Rows from block 5, named by matrix and row number. Rows with one number belong to one attention dimension. Each number is 128 + 24 x the weight over its row's rms, rounded and kept within 0 to 255. All counts start at 0. Numbers have three digits each. After the name is the row's rms in percent of the matrix's.
# q: attention query (model.blocks.5.attn.q.weight, 384x384), inputs 288-383
# k: attention key (model.blocks.5.attn.k.weight, 384x384), inputs 288-383
q.0 192:128130139128128128134128128128128139128128128120128128142128128128128128128128128128128128129128128074128127128128137128128128127128128128098128128128128128128128128127123128128127128128128128128124128128027100161128128128128128128128025130128128128128128128128128128128128128128128128128
q.4 288:128123118128128128130128128128127137128128128011128128143128128128128128128128129128128128134128128255128094128128127128128128126128128128118128128128128128128128128128103128128129128128128128128128128128127146101128128128128128128128255129128128128128128128128128128128128128128128128128
q.12 268:128128102128128128127128128128129118128128128220128128118128128125128128128128128128128128125128128161128070128128128128128128129128126128129128128128128128128128128128122128128133128128128128128135128128069108173128128128128128128128141161128128128128128128128128128128128128128128128128
q.32 244:128128086128128128131128128128127128128128128127128128101128127125128128128128129128128128129128128255128043128128129128128128130128128128147128128128128128128128128132125128128129128128128128128128128128143110130128128128128128128128062128128128128128128128128128128128128128128128128128
q.39 217:128117159128128128126128128128132125128128128126128128089128127097128128128128128128128128127128128139128144128128128128128128128128126128088128128128128128128128128129120128128130128128128128128128128128150206089128128128128128128128143118128128128128128128128128128128128128128128128128
q.40 249:128128143128128128128128128128127157128128128170128128127128128125128128128128127128128128134128128137128117128128128128128128128128129128119128128128128128128128128128127128128128128128128128128128128128076220255128128128128128128128018120128128128128128128128128128128128128128128128128
q.43 261:128125212128128128128128128128127128128128128213128128010128128134128128128128123128128128127128128125128146128128127128128128128128126128130128128128128128128128128117170128128130128128128128128129128128132133150128128128128128128128096129128128128128128128128128128128128128128128128128
q.53 288:128128119128128128131128128128127130128128128120128128183128128131128128128128128128128128128128128243128162128128127128128128128128124128140128128128128128128128128128131128128119128128128128128128128128141104089128128128128128128128243126128128128128128128128128128128128128128128128128
q.59 284:128128070128128128129128128128128088128128128172128128103128128069128128128128128128128128131128128233128131128128121128128128129128130128121128128128128128128128128125140128128128128128128128128129128128099212130128128128128128128128157130128128128128128128128128128128128128128128128128
q.61 129:128130255128128128131128128128130192128128128131128128188128131155128128128128124128128128091128128170128197128128135128128128125128127128189128128128128128128128128131106128128128128128128128128126128128123012213128128128128128128128165130128128128128128128128128128128128128128128128128
q.78 338:128129113128128128127128128128127126128128128255128128106128128129128128128128129128128128128128128069128137128128129128128128128128126128126128128128128128128128128129103128128124128128128128128128128128224183131128128128128128128128124124128128128128128128128128128128128128128128128128
q.99 414:128128148128128128127128128128128129128128128148128128144128128130128128128128132128128128127128128177128123128128126128128128128128133128125128128128128128128128128131134128128127128128128128128129128128131126129128128128128128128128123138128128128128128128128128128128128128128128128128
q.105 284:128136124128128128127128128128110123128128128083128128010128128131128128128128115128128128160128128127128074128128129128128128149128140128132128128128128128128128128116119128128130128128128128128129128128128144096128128128128128128128132120128128128128128128128128128128128128128128128128
q.106 284:128134102128128128128128128128128149128128128132128128143128128128128128128128128128128128127128128142128128128128120128128128125128138128084128128128128128128128128125167128128116128128128128128131128128150108149128128128128128128128220113128128128128128128128128128128128128128128128128
q.110 050:128127128128128128128128128128128128128128128128128128168128128126128128128128128128128128128128128128128127128128126128128128128128126128127128128128128128128128128128131128128129128128128128128128128128128127137128128128128128128128129127128128128128128128128128128128128128128128128128
q.111 186:128128130128128128128128128128127121128128128130128128098128129115128128128128126128128128094128128132128123128128129128128128114128126128123128128128128128128128128122141128128104128128128128128121128128163116122128128128128128128128000144128128128128128128128128128128128128128128128128
q.113 203:128129000128128128138128128128126109128128128167128128250128128130128128128128127128128128134128128129128074128128134128128128128128124128132128128128128128128128128128122128128130128128128128128127128128056042125128128128128128128128115128128128128128128128128128128128128128128128128128
q.114 225:128127136128128128125128128128128132128128128133128128130128128130128128128128125128128128128128128150128079128128136128128128128128100128131128128128128128128128128125153128128126128128128128128128128128126069000128128128128128128128156140128128128128128128128128128128128128128128128128
q.116 243:128127025128128128128128128128128128128128128139128128162128128134128128128128132128128128128128128103128149128128119128128128129128130128126128128128128128128128128128130128128130128128128128128129128128130208032128128128128128128128116120128128128128128128128128128128128128128128128128
q.117 015:128126127128128128129128128128128132128128128121128128130128128187128128128128127128128128127128128122128106128128129128128128129128130128142128128128128128128128128129127128128130128128128128128128128128125124113128128128128128128128134130128128128128128128128128128128128128128128128128
q.120 185:128144130128128128127128128128128127128128128123128128135128128135128128128128113128128128089128128139128018128128146128128128127128122128131128128128128128128128128125120128128128128128128128128127128128115132132128128128128128128128138132128128128128128128128128128128128128128128128128
q.128 333:128129101128128128128128128128128144128128128247128128128128128132128128128128128128128128128128128140128052128128132128128128128128127128144128128128128128128128128128127128128129128128128128128126128128231122127128128128128128128128139125128128128128128128128128128128128128128128128128
q.145 170:128135125128128128129128128128139052128128128133128128048128128180128128128128123128128128128128128159128088128128113128128128120128128128101128128128128128128128128118122128128125128128128128128156128128125205135128128128128128128128099250128128128128128128128128128128128128128128128128
q.146 255:128115164128128128127128128128127128128128128132128128125128128116128128128128129128128128126128128127128130128128132128128128128128127128124128128128128128128128128130079128128122128128128128128129128128080100000128128128128128128128146112128128128128128128128128128128128128128128128128
q.157 247:128161123128128128128128128128128162128128128104128128123128128124128128128128126128128128127128128143128085128128130128128128127128112128120128128128128128128128128128129128128090128128128128128128128128220063144128128128128128128128188126128128128128128128128128128128128128128128128128
q.158 252:128129084128128128127128128128126139128128128181128128139128128097128128128128122128128128128128128000128131128128128128128128128128128128129128128128128128128128128128124128128127128128128128128127128128026195123128128128128128128128136128128128128128128128128128128128128128128128128128
q.161 208:128120144128128128113128128128130108128128128128128128125128128139128128128128131128128128127128128118128129128128128128128128139128133128136128128128128128128128128127104128128154128128128128128133128128176236149128128128128128128128154148128128128128128128128128128128128128128128128128
q.162 251:128124095128128128129128128128126129128128128152128128138128128131128128128128133128128128128128128119128136128128117128128128129128131128128128128128128128128128128135140128128143128128128128128126128128122210133128128128128128128128000125128128128128128128128128128128128128128128128128
q.170 239:128128255128128128125128128128128128128128128132128128102128128165128128128128132128128128125128128004128255128128126128128128128128130128114128128128128128128128128130117128128123128128128128128128128128079141116128128128128128128128161073128128128128128128128128128128128128128128128128
q.174 205:128127027128128128125128128128129128128128128094128128136128128132128128128128130128128128127128128129128139128128127128128128129128128128126128128128128128128128128128142128128128128128128128128128128128095162197128128128128128128128122128128128128128128128128128128128128128128128128128
q.178 281:128128002128128128127128128128129148128128128098128128127128128128128128128128129128128128129128128136128126128128127128128128128128128128126128128128128128128128128129129128128128128128128128128127128128222111117128128128128128128128197126128128128128128128128128128128128128128128128128
q.186 314:128128210128128128124128128128128127128128128097128128129128129196128128128128128128128128132128128135128126128128128128128128128128130128136128128128128128128128128122129128128133128128128128128129128128129161200128128128128128128128105130128128128128128128128128128128128128128128128128
q.190 284:128124131128128128125128128128128134128128128131128128145128128130128128128128128128128128137128128154128127128128129128128128128128141128127128128128128128128128128127127128128131128128128128128128128128134000107128128128128128128128170114128128128128128128128128128128128128128128128128
q.195 097:128128150128128128126128128128130140128128128126128128154128127126128128128128114128128128123128128027128149128128130128128128112128124128172128128128128128128128128127135128128130128128128128128116128128224093134128128128128128128128120188128128128128128128128128128128128128128128128128
q.196 174:128128255128128128130128128128133096128128128046128128096128128123128128128128126128128128112128128156128122128128122128128128125128127128096128128128128128128128128126129128128127128128128128128130128128130119146128128128128128128128123168128128128128128128128128128128128128128128128128
q.197 303:128132119128128128132128128128130127128128128225128128255128127089128128128128135128128128124128128232128093128128131128128128128128128128104128128128128128128128128133102128128127128128128128128128128128068137255128128128128128128128110127128128128128128128128128128128128128128128128128
q.198 172:128126144128128128129128128128128140128128128124128128147128128123128128128128131128128128104128128098128255128128128128128128129128140128126128128128128128128128128130125128128122128128128128128127128128138081172128128128128128128128118054128128128128128128128128128128128128128128128128
q.201 301:128128132128128128128128128128128127128128128155128128096128128125128128128128128128128128128128128000128121128128128128128128128128128128127128128128128128128128128128129128128128128128128128128128128128178131154128128128128128128128056124128128128128128128128128128128128128128128128128
q.217 300:128128212128128128129128128128128127128128128129128128127128128113128128128128128128128128129128128072128191128128128128128128128128128128125128128128128128128128128128130128128128128128128128128128128128043128255128128128128128128128047129128128128128128128128128128128128128128128128128
q.260 209:128128128128128128106128128128130129128128128058128128146128128148128128128128128128128128129128128142128000128128128128128128127128127128098128128128128128128128128126126128128126128128128128128128128128091207148128128128128128128128129128128128128128128128128128128128128128128128128128
q.265 299:128126125128128128128128128128128142128128128000128128129128128131128128128128128128128128136128128190128139128128128128128128128128134128131128128128128128128128128128124128128131128128128128128129128128097114124128128128128128128128105119128128128128128128128128128128128128128128128128
q.271 135:128122131128128128126128128128128120128128128079128128232128128192128128128128127128128128148128128132128000128128047128128128125128126128130128128128128128128128128128114128128132128128128128128136128128121089137128128128128128128128174139128128128128128128128128128128128128128128128128
q.273 017:128128128128128128129128128128127126128128128133128128130128127124128128128128128128128128128128128123128255128128127128128128128128128128127128128128128128128128128126126128128128128128128128129128128128128126129128128128128128128128128129128128128128128128128128128128128128128128128128
q.274 299:128129151128128128129128128128130131128128128109128128193128128126128128128128129128128128126128128145128087128128130128128128128128123128132128128128128128128128128130134128128129128128128128128127128128128098118128128128128128128128105133128128128128128128128128128128128128128128128128
q.276 316:128128128128128128128128128128128126128128128124128128108128128135128128128128128128128128128128128138128030128128127128128128128128132128128128128128128128128128128130132128128128128128128128128128128128127013000128128128128128128128060121128128128128128128128128128128128128128128128128
q.279 253:128132078128128128129128128128127136128128128127128128130128128129128128128128128128128128129128128133128118128128138128128128128128126128125128128128128128128128128127132128128118128128128128128129128128165000157128128128128128128128255128128128128128128128128128128128128128128128128128
q.284 289:128129104128128128127128128128128131128128128070128128118128128127128128128128128128128128120128128186128131128128142128128128130128125128128128128128128128128128128129125128128128128128128128128128128128130163002128128128128128128128034128128128128128128128128128128128128128128128128128
q.308 008:128128128128128128128128128128129128128128128128128128128128128128128128128128128128128128128128128127128000128128128128128128128128127128148128128128128128128128128128129128128129128128128128128128128128129128128128128128128128128128129128128128128128128128128128128128128128128128128128
q.310 192:128127113128128128130128128128126163128128128129128128075128128122128128128128134128128128130128128120128147128128128128128128129128146128135128128128128128128128128144133128128131128128128128128129128128130111255128128128128128128128193130128128128128128128128128128128128128128128128128
q.312 247:128124127128128128124128128128131119128128128011128128161128128119128128128128130128128128128128128106128154128128130128128128127128122128128128128128128128128128128132082128128133128128128128128126128128093255142128128128128128128128000128128128128128128128128128128128128128128128128128
q.313 215:128128027128128128120128128128128144128128128158128128017128127128128128128128133128128128123128128142128189128128129128128128120128093128127128128128128128128128128162127128128131128128128128128113128128010194151128128128128128128128148124128128128128128128128128128128128128128128128128
q.317 210:128128097128128128130128128128129133128128128059128128182128128112128128128128128128128128127128128121128066128128127128128128127128126128133128128128128128128128128130130128128128128128128128128128128128148133058128128128128128128128074179128128128128128128128128128128128128128128128128
q.337 251:128129245128128128129128128128127126128128128180128128125128128086128128128128125128128128129128128130128127128128127128128128128128133128132128128128128128128128128128141128128130128128128128128127128128136131153128128128128128128128000126128128128128128128128128128128128128128128128128
q.340 147:128128123128128128124128128128127150128128128255128128182128127085128128128128138128128128099128128106128021128128133128128128124128109128139128128128128128128128128129096128128164128128128128128125128128106101132128128128128128128128092126128128128128128128128128128128128128128128128128
q.368 250:128131064128128128131128128128128126128128128116128128077128128098128128128128123128128128119128128127128096128128127128128128128128150128137128128128128128128128128129158128128128128128128128128127128128000013058128128128128128128128057127128128128128128128128128128128128128128128128128
q.371 199:128103086128128128117128128128131123128128128136128128128128128127128128128128130128128128130128128180128082128128128128128128128128134128129128128128128128128128128130127128128179128128128128128130128128129128000128128128128128128128156137128128128128128128128128128128128128128128128128
q.373 339:128127116128128128128128128128128134128128128137128128128128127122128128128128129128128128129128128076128142128128129128128128128128128128078128128128128128128128128130126128128122128128128128128128128128097255228128128128128128128128142127128128128128128128128128128128128128128128128128
q.374 351:128127119128128128126128128128129124128128128167128128153128128136128128128128123128128128129128128134128066128128126128128128128128129128138128128128128128128128128127133128128134128128128128128128128128162160202128128128128128128128126126128128128128128128128128128128128128128128128128
q.375 195:128129154128128128131128128128127118128128128058128128130128128127128128128128132128128128129128128025128084128128125128128128131128128128132128128128128128128128128133145128128125128128128128128126128128118134061128128128128128128128255128128128128128128128128128128128128128128128128128
q.379 250:128126145128128128128128128128128127128128128054128128193128128133128128128128127128128128122128128060128143128128136128128128128128128128140128128128128128128128128132165128128125128128128128128125128128109124153128128128128128128128130132128128128128128128128128128128128128128128128128
q.380 288:128126171128128128127128128128130129128128128138128128105128128095128128128128130128128128124128128026128255128128129128128128129128132128122128128128128128128128128128070128128109128128128128128125128128146023135128128128128128128128150123128128128128128128128128128128128128128128128128
q.381 372:128129255128128128130128128128126134128128128123128128116128128135128128128128131128128128134128128116128004128128128128128128128128128128130128128128128128128128128128114128128128128128128128128133128128129131089128128128128128128128000129128128128128128128128128128128128128128128128128
q.383 045:128128225128128128128128128128128121128128128128128128000128128127128128128128130128128128127128128150128129128128128128128128128128127128128128128128128128128128128129116128128128128128128128128128128128126080130128128128128128128128114129128128128128128128128128128128128128128128128128
k.0 209:128102143128128128125128128128128115128128128126128128180128127126128128128128130128128128127128128059128165128128128128128128128128135128035128128128128128128128128122138128128125128128128128128129128128088067081128128128128128128128100073128128128128128128128128128128128128128128128128
k.4 224:128131134128128128128128128128130128128128128000128128073128128101128128128128133128128128122128128216128127128128128128128128127128125128071128128128128128128128128134128128128125128128128128128126128128057146038128128128128128128128152129128128128128128128128128128128128128128128128128
k.12 269:128128105128128128127128128128129121128128128000128128105128128125128128128128128128128128131128128028128152128128127128128128128128135128127128128128128128128128128129129128128128128128128128128128128128126132137128128128128128128128242093128128128128128128128128128128128128128128128128
k.32 256:128128059128128128129128128128128109128128128125128128118128128129128128128128128128128128129128128144128138128128128128128128128128127128133128128128128128128128128121139128128140128128128128128135128128151117103128128128128128128128122128128128128128128128128128128128128128128128128128
k.39 200:128129034128128128122128128128126127128128128121128128023128128119128128128128128128128128130128128176128110128128109128128128128128126128068128128128128128128128128125125128128126128128128128128129128128132182255128128128128128128128112146128128128128128128128128128128128128128128128128
k.40 332:128128134128128128126128128128129163128128128221128128174128129128128128128128126128128128142128128116128149128128125128128128128128129128130128128128128128128128128120142128128127128128128128128129128128132124255128128128128128128128101127128128128128128128128128128128128128128128128128
k.43 392:128128146128128128127128128128128128128128128251128128038128128128128128128128126128128128127128128126128136128128129128128128127128126128127128128128128128128128128127077128128126128128128128128129128128118115123128128128128128128128126127128128128128128128128128128128128128128128128128
k.53 194:128125069128128128129128128128128128128128128060128128106128128171128128128128117128128128115128128000128137128128128128128128127128116128158128128128128128128128128127158128128153128128128128128127128128126135156128128128128128128128084118128128128128128128128128128128128128128128128128
k.59 284:128130147128128128129128128128129128128128128131128128131128128140128128128128130128128128128128128131128052128128128128128128129128141128123128128128128128128128128131111128128127128128128128128128128128255086129128128128128128128128129095128128128128128128128128128128128128128128128128
k.61 149:128108109128128128052128128128130093128128128104128128117128129148128128128128127128128128149128128134128163128128116128128128127128127128128128128128128128128128128114124128128171128128128128128131128128133165148128128128128128128128060132128128128128128128128128128128128128128128128128
k.78 446:128128158128128128121128128128128127128128128100128128125128128155128128128128125128128128136128128208128125128128128128128128128128128128128128128128128128128128128124133128128131128128128128128128128128000000124128128128128128128128183129128128128128128128128128128128128128128128128128
k.99 233:128132010128128128126128128128128126128128128151128128127128127123128128128128118128128128136128128126128153128128115128128128126128137128062128128128128128128128128108147128128138128128128128128126128128135132185128128128128128128128124130128128128128128128128128128128128128128128128128
k.105 219:128121208128128128126128128128152135128128128129128128135128128160128128128128129128128128135128128129128130128128129128128128126128002128134128128128128128128128128127117128128127128128128128128118128128131125093128128128128128128128150160128128128128128128128128128128128128128128128128
k.106 301:128114129128128128125128128128132088128128128130128128111128128105128128128128128128128128153128128134128130128128128128128128128128127128121128128128128128128128128129137128128134128128128128128128128128153132177128128128128128128128125124128128128128128128128128128128128128128128128128
k.110 039:128128128128128128128128128128127129128128128121128128129128129126128128128128127128128128127128128126128129128128128128128128128128128128129128128128128128128128128128128128128128128128128128128128128128129128128128128128128128128128125128128128128128128128128128128128128128128128128128
k.111 267:128128175128128128130128128128134105128128128122128128162128128129128128128128129128128128124128128145128137128128224128128128128128118128128128128128128128128128128131110128128127128128128128128116128128129152086128128128128128128128146119128128128128128128128128128128128128128128128128
k.113 259:128128079128128128129128128128128130128128128000128128212128128152128128128128122128128128135128128180128171128128127128128128127128128128149128128128128128128128128123159128128130128128128128128128128128028144118128128128128128128128127145128128128128128128128128128128128128128128128128
k.114 237:128124127128128128127128128128128135128128128164128128159128128145128128128128131128128128134128128146128048128128127128128128128128136128130128128128128128128128128128127128128125128128128128128131128128124254128128128128128128128128199119128128128128128128128128128128128128128128128128
k.116 292:128114015128128128128128128128126128128128128115128128133128128136128128128128129128128128130128128253128138128128122128128128129128132128128128128128128128128128128128134128128127128128128128128130128128175049185128128128128128128128255097128128128128128128128128128128128128128128128128
k.117 010:128131132128128128121128128128131125128128128126128128176128129091128128128128128128128128130128128176128119128128132128128128128128127128123128128128128128128128128128116128128125128128128128128127128128121139130128128128128128128128113126128128128128128128128128128128128128128128128128
k.120 197:128127241128128128126128128128126130128128128155128128019128128164128128128128128128128128136128128255128159128128128128128128128128124128139128128128128128128128128127133128128138128128128128128128128128152107127128128128128128128128122126128128128128128128128128128128128128128128128128
k.128 290:128127000128128128128128128128128142128128128175128128144128128132128128128128128128128128126128128062128116128128127128128128128128127128135128128128128128128128128129129128128130128128128128128124128128133005085128128128128128128128143141128128128128128128128128128128128128128128128128
k.145 162:128118132128128128124128128128129123128128128156128128204128128229128128128128127128128128043128128140128135128128124128128128127128134128227128128128128128128128128117155128128130128128128128128120128128153203109128128128128128128128142143128128128128128128128128128128128128128128128128
k.146 315:128108138128128128127128128128129079128128128123128128127128128128128128128128128128128128130128128114128025128128129128128128127128129128128128128128128128128128128128128128128131128128128128128127128128249140137128128128128128128128128118128128128128128128128128128128128128128128128128
k.157 333:128128170128128128126128128128129130128128128104128128142128128126128128128128126128128128144128128140128191128128127128128128128128129128126128128128128128128128128121129128128126128128128128128128128128027190119128128128128128128128167123128128128128128128128128128128128128128128128128
k.158 261:128129003128128128129128128128127129128128128255128128156128128129128128128128129128128128134128128139128162128128123128128128128128128128129128128128128128128128128127127128128131128128128128128128128128076255117128128128128128128128233130128128128128128128128128128128128128128128128128
k.161 200:128130123128128128140128128128130127128128128100128128150128128126128128128128177128128128100128128128128124128128131128128128129128128128123128128128128128128128128179068128128113128128128128128127128128222000161128128128128128128128125127128128128128128128128128128128128128128128128128
k.162 274:128128127128128128121128128128128133128128128148128128143128128130128128128128128128128128118128128142128105128128128128128128127128128128124128128128128128128128128129119128128122128128128128128127128128127135182128128128128128128128068127128128128128128128128128128128128128128128128128
k.170 218:128126255128128128127128128128131145128128128127128128054128128180128128128128131128128128119128128007128058128128127128128128127128129128164128128128128128128128128127128128128128128128128128128128128128067131133128128128128128128128160145128128128128128128128128128128128128128128128128
k.174 229:128127129128128128128128128128129122128128128110128128129128128132128128128128126128128128129128128101128130128128128128128128127128128128134128128128128128128128128128159128128140128128128128128126128128004128110128128128128128128128125129128128128128128128128128128128128128128128128128
k.178 296:128128111128128128128128128128128127128128128212128128160128128122128128128128128128128128131128128232128119128128128128128128129128125128132128128128128128128128128129129128128128128128128128128135128128209114100128128128128128128128028128128128128128128128128128128128128128128128128128
k.186 251:128133152128128128131128128128127074128128128116128128131128128158128128128128128128128128128128128099128127128128129128128128130128138128127128128128128128128128128126077128128083128128128128128129128128184185124128128128128128128128067125128128128128128128128128128128128128128128128128
k.190 199:128124117128128128122128128128127086128128128124128128194128127124128128128128131128128128138128128097128139128128123128128128129128129128131128128128128128128128128132101128128130128128128128128125128128124077143128128128128128128128117129128128128128128128128128128128128128128128128128
k.195 095:128122129128128128133128128128131119128128128127128128122128125139128128128128136128128128180128128147128134128128127128128128139128156128125128128128128128128128128131102128128131128128128128128138128128013158061128128128128128128128133121128128128128128128128128128128128128128128128128
k.196 215:128128182128128128128128128128137127128128128099128128121128128128128128128128128128128128126128128113128130128128128128128128128128130128118128128128128128128128128125129128128129128128128128128127128128000133255128128128128128128128127109128128128128128128128128128128128128128128128128
k.197 239:128128124128128128129128128128136085128128128121128128129128128125128128128128131128128128133128128215128133128128127128128128127128119128123128128128128128128128128130137128128129128128128128128128128128092145255128128128128128128128131147128128128128128128128128128128128128128128128128
k.198 161:128101148128128128127128128128128118128128128102128128123128128140128128128128129128128128130128128164128131128128099128128128130128159128095128128128128128128128128131127128128136128128128128128128128128142217126128128128128128128128077003128128128128128128128128128128128128128128128128
k.201 263:128115125128128128128128128128128128128128128141128128137128128121128128128128127128128128137128128102128160128128110128128128128128128128130128128128128128128128128128124128128130128128128128128125128128144190186128128128128128128128074125128128128128128128128128128128128128128128128128
k.217 357:128128130128128128128128128128128127128128128173128128107128128128128128128128128128128128127128128134128130128128129128128128128128124128128128128128128128128128128129128128128128128128128128128128128128124163255128128128128128128128129132128128128128128128128128128128128128128128128128
k.260 153:128118131128128128129128128128119117128128128141128128000128128114128128128128129128128128143128128120128255128128123128128128127128133128102128128128128128128128128142165128128128128128128128128126128128117130255128128128128128128128151128128128128128128128128128128128128128128128128128
k.265 301:128137142128128128128128128128128119128128128255128128131128128083128128128128129128128128127128128216128045128128129128128128129128126128125128128128128128128128128129129128128128128128128128128128128128000193177128128128128128128128063128128128128128128128128128128128128128128128128128
k.271 092:128126111128128128120128128128149079128128128129128128136128126097128128128128131128128128122128128067128168128128129128128128117128126128155128128128128128128128128128229128128133128128128128128143128128126174135128128128128128128128255118128128128128128128128128128128128128128128128128
k.273 009:128130128128128128131128128128126129128128128127128128132128130130128128128128130128128128126128128161128130128128127128128128128128124128129128128128128128128128128129122128128125128128128128128136128128127131119128128128128128128128131129128128128128128128128128128128128128128128128128
k.274 269:128101000128128128125128128128124094128128128086128128164128128221128128128128129128128128128128128000128243128128156128128128128128112128128128128128128128128128128135000128128128128128128128128128128128151124103128128128128128128128188129128128128128128128128128128128128128128128128128
k.276 297:128124102128128128127128128128129134128128128091128128090128128128128128128128132128128128134128128000128159128128127128128128128128147128128128128128128128128128128129125128128132128128128128128128128128085117142128128128128128128128128133128128128128128128128128128128128128128128128128
k.279 270:128104125128128128131128128128128117128128128088128128142128128121128128128128126128128128148128128149128106128128134128128128128128146128101128128128128128128128128133096128128126128128128128128124128128082009012128128128128128128128152129128128128128128128128128128128128128128128128128
k.284 320:128124135128128128129128128128127129128128128149128128006128128134128128128128129128128128135128128134128135128128127128128128127128127128137128128128128128128128128130099128128121128128128128128128128128255223241128128128128128128128134130128128128128128128128128128128128128128128128128
k.308 009:128128128128128128128128128128129127128128128128128128124128128127128128128128128128128128127128128127128130128128128128128128128128128128128128128128128128128128128128128128128128128128128128128128128128128128141128128128128128128128128128128128128128128128128128128128128128128128128128
k.310 193:128128000128128128128128128128121100128128128208128128123128129129128128128128126128128128138128128149128129128128124128128128129128134128120128128128128128128128128127152128128097128128128128128128128128141179158128128128128128128128119123128128128128128128128128128128128128128128128128
k.312 301:128137143128128128135128128128129131128128128195128128128128128161128128128128136128128128128128128070128126128128135128128128130128123128130128128128128128128128128130039128128128128128128128128128128128147121161128128128128128128128037127128128128128128128128128128128128128128128128128
k.313 270:128173000128128128126128128128128127128128128173128128153128128113128128128128123128128128119128128139128135128128139128128128132128134128110128128128128128128128128129162128128121128128128128128129128128164135106128128128128128128128120126128128128128128128128128128128128128128128128128
k.317 264:128124157128128128136128128128128025128128128155128128130128127031128128128128122128128128129128128118128230128128128128128128129128128128123128128128128128128128128128159128128130128128128128128128128128255147185128128128128128128128079112128128128128128128128128128128128128128128128128
k.337 268:128116126128128128129128128128115239128128128154128128133128128132128128128128124128128128131128128146128130128128116128128128128128128128151128128128128128128128128126151128128130128128128128128133128128130116118128128128128128128128129114128128128128128128128128128128128128128128128128
k.340 195:128129060128128128131128128128132128128128128128128128129128127179128128128128132128128128126128128130128116128128129128128128129128128128175128128128128128128128128128119128128127128128128128128113128128124131078128128128128128128128185124128128128128128128128128128128128128128128128128
k.368 230:128104130128128128129128128128113130128128128097128128127128122128128128128128146128128128128128128000128130128128128128128128130128129128155128128128128128128128128163121128128128128128128128128131128128037063000128128128128128128128142127128128128128128128128128128128128128128128128128
k.371 250:128127097128128128140128128128129094128128128127128128138128128127128128128128129128128128134128128135128104128128125128128128123128128128107128128128128128128128128129091128128144128128128128128128128128135169118128128128128128128128136084128128128128128128128128128128128128128128128128
k.373 275:128129162128128128130128128128132098128128128000128128103128128094128128128128128128128128136128128227128114128128131128128128127128129128075128128128128128128128128127139128128137128128128128128132128128121124120128128128128128128128076154128128128128128128128128128128128128128128128128
k.374 320:128130237128128128128128128128128132128128128099128128129128128089128128128128128128128128129128128121128185128128127128128128128128127128104128128128128128128128128130123128128100128128128128128128128128131124117128128128128128128128124121128128128128128128128128128128128128128128128128
k.375 156:128112118128128128122128128128127129128128128129128128084128129136128128128128144128128128143128128112128124128128133128128128128128134128148128128128128128128128128150140128128133128128128128128127128128197000168128128128128128128128124127128128128128128128128128128128128128128128128128
k.379 226:128133148128128128148128128128126115128128128135128128141128128196128128128128128128128128139128128084128047128128128128128128153128084128129128128128128128128128128129086128128126128128128128128127128128096171255128128128128128128128160131128128128128128128128128128128128128128128128128
k.380 208:128157136128128128127128128128127135128128128121128128134128128123128128128128117128128128125128128127128112128128128128128128128128105128088128128128128128128128128120128128128112128128128128128125128128177178137128128128128128128128131131128128128128128128128128128128128128128128128128
k.381 268:128127135128128128128128128128128130128128128000128128091128128144128128128128129128128128138128128145128126128128110128128128129128178128131128128128128128128128128128129128128125128128128128128125128128122153255128128128128128128128091075128128128128128128128128128128128128128128128128
k.383 036:128128127128128128128128128128128128128128128124128128128128128130128128128128130128128128128128128134128124128128127128128128129128129128130128128128128128128128128127127128128129128128128128128128128128128140143128128128128128128128125128128128128128128128128128128128128128128128128128